config.yaml
n_mels: 64
hop_length: 160
arch: "unet"
norm: "batchnorm"
block: "plain"
init: "torch_default"
nesterov: true
grad_clip: 3.0
gradient_noise: 0.1
steps: 14000
batch_size: 192
epochs: 103.2
lr_schedule: "step"
warmup_steps: 700
weight_decay: 0.06
Rows from block 13 of a small spectrogram enhancement model, named by matrix and row number. Each number is 200 + 40 x the weight over its row's rms, rounded and kept within 0 to 999. All counts start at 0.
After each channel's rows are labels from the 100 clips, of 14976, where the channel reaches its highest value: "responds to" is what is common among them. Only what is clearly more common there than usual is listed. The data: drum patterns on synthesised drum kits.
# conv: 3x3 conv (model.decb.0.2.conv.weight, 192x192x3x3, each kernel summed), inputs 0-191

conv.99,160,252,231,139,273,206,135,152,216,222,146,192,210,156,199,218,257,211,197,224,168,198,247,193,145,174,172,197,212,191,173,198,237,187,175,185,207,168,142,178,219,240,152,189,215,192,203,169,209,224,208,162,273,140,119,225,275,173,205,108,205,275,210,213,190,160,271,226,218,163,213,213,202,228,157,146,195,138,136,137,136,183,172,152,228,190,226,188,211,174,288,259,102,254,161,207,217,256,175,138,238,155,196,203,220,233,201,233,203,178,166,234,186,167,234,157,191,179,250,157,272,163,294,109,222,191,172,199,168,186,245,169,153,255,185,150,202,126,199,198,244,201,215,217,168,187,209,186,238,177,213,195,215,148,243,187,222,183,237,302,172,175,292,180,158,216,209,201,157,236,189,209,242,193,254,201,180,196,190,129,152,315,253,230,280,194,169,172,207,213,115,194
responds to: open hi-hat; rumble

conv.76,231,233,184,176,144,206,191,206,200,182,317,151,181,158,169,149,309,219,220,236,169,176,194,171,184,217,224,152,202,196,207,173,201,155,189,157,150,234,154,246,243,183,162,188,211,199,166,249,143,229,195,200,101,227,274,232,280,236,223,161,241,247,139,171,168,202,182,121,199,212,190,112,218,176,185,236,204,135,250,92,197,191,152,201,148,193,208,244,127,212,181,178,260,176,245,273,168,196,176,215,102,137,174,181,182,201,180,206,215,201,188,222,204,153,200,197,225,177,168,201,144,112,229,241,197,78,235,166,175,206,138,231,259,261,191,230,205,139,216,217,177,149,205,113,207,178,123,262,223,214,135,215,191,218,168,229,218,145,200,203,211,194,233,237,246,256,149,171,257,170,208,144,176,191,188,233,169,183,202,208,185,215,194,168,167,160,182,210,176,115,205,176
responds to: rumble

conv.168,165,154,198,232,168,197,219,212,247,173,138,180,167,175,185,208,313,213,209,218,219,241,244,260,179,169,215,178,179,212,231,203,195,177,216,167,222,215,249,295,207,193,236,229,210,251,171,156,168,159,164,169,228,145,78,225,272,212,213,164,166,138,144,175,265,258,255,215,283,228,114,242,194,154,255,233,179,208,178,204,181,279,205,215,117,182,228,246,197,163,227,179,153,295,268,146,141,132,159,175,229,223,201,170,190,176,160,203,185,149,139,151,196,263,218,180,201,165,160,197,251,184,237,125,248,171,221,204,200,180,315,196,212,205,199,190,169,260,171,190,136,204,235,227,214,199,181,247,231,226,162,210,286,200,135,173,234,200,223,188,158,171,170,182,258,227,154,170,252,246,158,234,209,184,107,214,192,201,254,224,231,148,166,165,207,182,225,214,218,153,200,165
responds to: rumble; muffled (low-pass)

conv.106,178,162,199,233,237,226,183,182,231,189,231,105,203,212,183,162,161,232,142,172,198,239,156,222,210,297,121,159,152,181,175,225,226,257,181,291,144,271,234,169,198,143,204,203,235,175,127,138,135,174,177,215,178,239,107,227,179,160,178,196,186,167,257,211,224,221,174,204,226,197,200,208,166,197,228,142,188,164,176,163,158,188,190,185,240,192,249,225,239,196,289,154,205,205,196,206,236,240,203,167,214,247,136,133,249,242,220,197,236,224,284,225,236,141,126,164,227,181,126,188,204,190,265,225,234,164,255,221,117,216,211,164,226,165,261,177,138,266,190,158,199,163,132,167,191,203,170,134,156,167,179,203,203,192,223,248,193,235,254,127,186,171,184,213,103,205,257,212,192,183,220,206,183,222,295,112,191,215,164,138,224,173,284,152,231,202,188,176,228,167,229,224
responds to: mains hum; thin (high-pass)

conv.38,159,314,230,180,114,124,250,244,253,231,205,190,185,186,234,262,281,186,189,214,239,195,171,170,163,145,206,223,203,230,268,228,266,200,191,186,202,183,198,181,249,279,222,214,214,211,250,146,159,166,202,188,203,212,118,199,219,228,169,114,265,201,188,194,179,140,229,181,197,156,167,212,101,188,218,268,218,183,229,211,206,210,214,223,172,220,223,193,198,174,246,247,149,250,185,154,197,202,258,154,211,147,233,147,183,237,148,240,233,185,262,171,194,165,232,140,134,180,195,166,270,121,261,197,204,155,149,208,187,206,192,240,187,254,168,108,261,164,220,256,235,307,201,162,218,212,223,179,278,195,189,253,148,138,298,266,162,193,228,177,199,186,202,224,214,215,213,181,219,213,172,245,166,191,192,192,148,212,243,145,225,166,217,207,232,140,159,243,195,165,140,151
responds to: open hi-hat; reverberation; text has "room"; text has "reverberant"

conv.172,147,210,207,201,229,215,104,188,213,193,224,189,255,264,139,199,287,162,210,225,229,143,167,242,169,142,194,183,247,155,214,216,122,195,131,265,244,176,215,242,289,181,197,206,243,149,223,178,210,265,178,165,133,225,222,266,222,134,140,183,149,164,184,171,225,178,178,273,184,180,241,209,271,202,194,184,214,218,244,185,194,237,240,134,193,201,264,150,234,237,220,206,300,186,179,169,202,164,123,213,150,190,228,131,130,237,109,194,198,143,165,148,208,219,155,211,185,216,171,196,260,184,151,214,253,215,266,212,212,151,287,247,196,182,215,171,221,153,217,171,154,201,175,165,237,187,189,133,239,250,191,248,209,153,247,205,206,211,197,217,151,205,163,187,231,214,237,198,209,168,256,214,125,177,218,159,166,201,302,160,147,170,178,184,183,217,145,202,211,109,157,240
responds to: rumble

conv.103,164,211,179,273,239,229,113,231,168,246,234,203,149,197,265,118,174,294,213,173,230,127,143,190,209,177,199,205,138,168,165,215,145,210,149,218,200,251,244,216,196,183,179,197,178,241,208,171,156,195,195,135,229,260,168,188,218,186,203,253,260,171,174,221,220,241,147,137,216,162,204,191,163,181,241,168,176,235,217,203,181,138,231,224,144,144,145,260,108,120,210,247,283,139,197,252,136,244,251,232,133,159,225,190,215,214,245,221,215,293,142,183,213,212,232,194,217,222,174,213,209,212,241,167,216,167,189,237,160,217,230,211,213,177,189,169,291,216,151,170,241,166,207,189,239,174,189,166,239,189,205,208,148,133,166,256,190,134,164,206,139,212,221,212,211,133,268,201,180,226,211,213,206,99,190,99,180,258,167,129,204,276,191,181,148,148,237,168,207,188,202,202
responds to: thin (high-pass); snare; bossa nova

conv.16,188,252,229,189,214,208,189,146,261,149,289,195,186,251,203,182,198,169,173,224,238,195,140,135,254,212,196,108,227,210,274,214,236,145,136,127,195,248,186,195,226,163,189,212,97,161,145,169,152,223,226,202,197,168,241,155,194,198,137,232,225,176,163,234,295,206,180,247,207,138,193,151,208,227,187,287,194,210,234,217,274,194,226,225,172,218,193,176,190,253,183,197,192,179,203,163,224,158,174,163,185,188,156,151,206,147,211,205,174,201,240,181,201,262,188,191,181,196,214,143,222,210,143,207,242,250,73,208,165,205,147,165,148,190,169,253,109,213,121,136,229,178,221,116,162,248,229,186,154,227,149,203,272,167,144,123,179,200,142,160,209,167,199,191,187,121,255,207,215,169,124,197,208,166,208,218,228,288,217,167,215,201,162,205,192,149,172,190,282,171,214,188
responds to: thin (high-pass); white noise

conv.28,183,216,194,184,256,209,145,236,248,206,184,205,224,254,116,221,286,196,189,229,148,191,198,228,196,169,195,197,212,202,160,225,115,159,207,212,187,131,144,200,222,179,114,171,196,118,184,182,262,222,160,224,137,204,194,155,207,192,149,150,226,249,105,202,255,214,223,153,214,253,222,175,182,225,212,168,143,188,250,148,199,242,178,154,226,214,289,212,252,234,207,266,137,148,252,187,146,227,249,187,199,224,89,173,223,172,173,259,177,244,227,238,217,259,186,217,220,279,148,158,209,209,202,109,179,281,145,183,181,200,292,192,205,183,190,211,201,175,209,180,218,271,193,231,201,192,201,245,179,246,165,285,134,135,256,179,197,232,160,230,216,185,141,238,285,237,206,178,261,159,226,263,189,208,170,169,226,182,235,182,177,119,158,176,213,241,236,220,192,230,237,198
responds to: rumble

conv.111,206,219,130,198,180,159,163,193,211,176,227,262,159,227,169,104,166,294,211,232,160,320,185,104,193,232,184,167,182,248,226,240,231,202,222,172,174,201,221,155,250,145,151,170,161,218,175,205,165,205,160,197,247,142,116,205,202,235,249,141,195,163,178,236,238,267,215,205,164,171,173,287,193,189,230,150,207,215,179,128,114,163,213,214,211,163,176,181,209,214,116,173,201,217,194,235,191,189,195,153,213,193,102,217,292,171,176,246,216,184,239,183,221,155,159,271,169,237,193,211,213,201,192,161,188,149,170,214,153,186,134,173,204,207,215,174,211,154,188,265,221,208,236,181,239,155,229,199,159,186,220,159,218,163,274,150,207,168,201,205,124,239,193,234,163,249,128,213,190,149,135,238,179,172,162,207,140,231,187,210,238,181,244,194,57,195,137,163,210,171,247,198
responds to: thin (high-pass); white noise

conv.43,202,239,243,173,146,143,191,180,218,249,191,202,181,243,198,215,232,233,188,204,180,244,176,211,158,247,166,214,154,205,241,207,233,183,145,115,181,202,180,193,210,151,149,217,176,274,187,220,185,150,209,242,203,226,252,233,258,159,238,152,263,152,198,97,164,182,186,195,190,229,125,183,199,128,174,205,238,208,228,138,171,220,151,195,211,150,175,214,203,173,243,189,213,268,229,155,200,154,183,207,204,216,149,210,240,257,129,204,250,172,273,213,176,157,166,227,104,184,191,183,229,36,260,263,161,155,132,212,155,290,206,214,190,228,192,162,235,136,216,218,230,191,171,197,166,140,122,163,234,242,243,264,211,215,214,203,267,199,156,209,171,245,236,213,191,221,207,164,209,181,160,243,176,146,179,169,209,213,211,251,150,148,156,192,145,109,196,128,242,143,182,161
responds to: open hi-hat

conv.35,220,261,170,224,167,146,192,185,210,153,157,225,262,164,232,275,251,137,281,121,216,258,252,181,222,223,120,178,176,233,222,187,246,179,217,213,165,231,191,179,241,244,194,205,216,253,172,175,181,139,263,129,191,215,194,230,184,196,165,125,185,154,223,175,246,157,179,250,196,193,157,215,265,207,241,207,250,254,171,171,244,174,116,143,206,269,227,214,253,215,106,249,207,232,153,223,230,203,168,226,236,206,191,177,213,244,201,228,249,178,280,175,166,200,200,196,167,130,274,228,206,152,139,152,146,254,135,182,259,237,195,258,227,155,200,166,247,141,192,224,236,199,215,154,160,183,127,215,194,194,196,180,128,153,226,175,207,193,201,190,228,202,184,155,171,193,244,225,190,206,208,274,178,193,132,210,233,140,198,249,229,99,183,134,281,187,204,160,161,188,160,120
responds to: thin (high-pass)

conv.129,207,229,110,177,157,293,209,220,245,235,222,243,214,179,182,152,285,247,221,224,105,183,195,171,233,271,150,157,214,221,170,192,158,241,249,211,218,290,264,168,187,185,177,167,158,259,164,254,205,280,216,199,152,162,250,266,267,179,239,146,241,156,152,266,167,215,176,170,236,190,195,248,138,163,230,231,152,166,260,228,211,270,225,285,228,204,178,248,194,205,196,181,242,175,233,179,196,239,239,247,194,194,145,220,201,223,191,177,213,236,208,269,188,200,128,201,173,206,154,199,251,128,153,213,232,194,283,277,230,235,197,227,150,239,214,235,111,150,243,200,238,231,210,224,197,200,171,136,171,134,282,235,212,160,165,173,206,182,159,188,234,205,191,262,230,221,257,227,226,260,144,196,198,196,248,149,167,203,219,264,194,183,192,199,159,211,164,185,176,265,230,164
responds to: white noise

conv.46,226,206,218,165,85,219,171,219,203,181,177,206,162,237,149,297,248,237,266,226,172,99,138,220,162,200,197,204,279,209,216,169,260,132,159,135,188,215,149,193,244,222,233,168,167,155,166,176,225,179,290,197,170,211,151,188,264,237,261,294,230,233,211,153,204,222,205,250,226,192,211,206,224,137,209,187,163,171,218,219,197,260,189,83,187,187,163,236,179,221,158,168,123,248,148,195,256,171,150,148,220,228,217,225,245,187,224,220,180,144,160,179,136,219,161,151,233,181,184,192,226,208,216,208,185,181,251,230,182,190,181,136,158,244,179,240,251,258,210,232,163,142,294,228,165,219,188,174,189,216,220,232,193,126,128,180,234,176,157,201,194,161,203,274,212,226,153,242,235,138,183,159,211,182,217,147,224,193,151,278,192,184,190,226,188,226,241,149,203,111,203,159
responds to: white noise; thin (high-pass)

conv.152,276,179,235,241,191,174,198,248,248,164,175,208,165,193,157,216,186,206,167,178,189,191,155,188,210,197,194,241,200,182,64,86,185,230,161,165,244,196,216,172,236,135,253,166,214,152,213,161,164,241,179,248,239,219,220,171,188,229,277,270,194,158,167,143,227,229,219,196,269,142,181,206,212,250,242,175,199,181,206,187,177,197,264,215,126,246,241,227,229,263,217,117,192,201,255,187,186,202,228,205,259,190,281,214,206,249,173,236,193,270,190,168,175,253,149,226,205,144,184,251,220,212,249,214,237,236,212,196,244,196,208,175,149,176,225,236,185,204,208,142,165,214,158,198,195,193,207,219,205,177,156,198,194,194,211,227,170,111,179,291,189,106,91,212,234,204,215,243,286,147,234,251,254,176,189,218,248,129,158,151,155,182,223,192,211,183,232,290,209,227,281,274
responds to: rumble

conv.3,210,252,197,190,201,205,161,261,250,187,193,182,268,199,109,194,21,145,214,189,197,225,167,217,165,262,191,174,268,181,160,179,205,221,156,241,140,204,204,203,186,191,198,186,213,182,234,158,170,200,165,243,146,195,166,223,300,187,215,69,257,202,162,193,176,211,194,214,209,171,204,113,201,201,186,157,195,266,240,114,249,190,207,184,210,242,208,227,195,176,222,260,235,233,190,196,150,219,262,179,158,157,186,190,112,183,164,237,243,189,209,159,244,180,213,194,165,193,201,247,195,127,253,93,225,235,161,200,151,224,184,195,174,265,173,179,249,169,114,128,260,192,191,238,162,169,183,184,223,221,155,195,182,191,196,213,199,237,175,184,189,236,250,127,165,204,252,186,153,240,202,220,257,220,228,222,155,174,185,118,186,233,247,194,186,157,128,204,144,190,243,232
responds to: white noise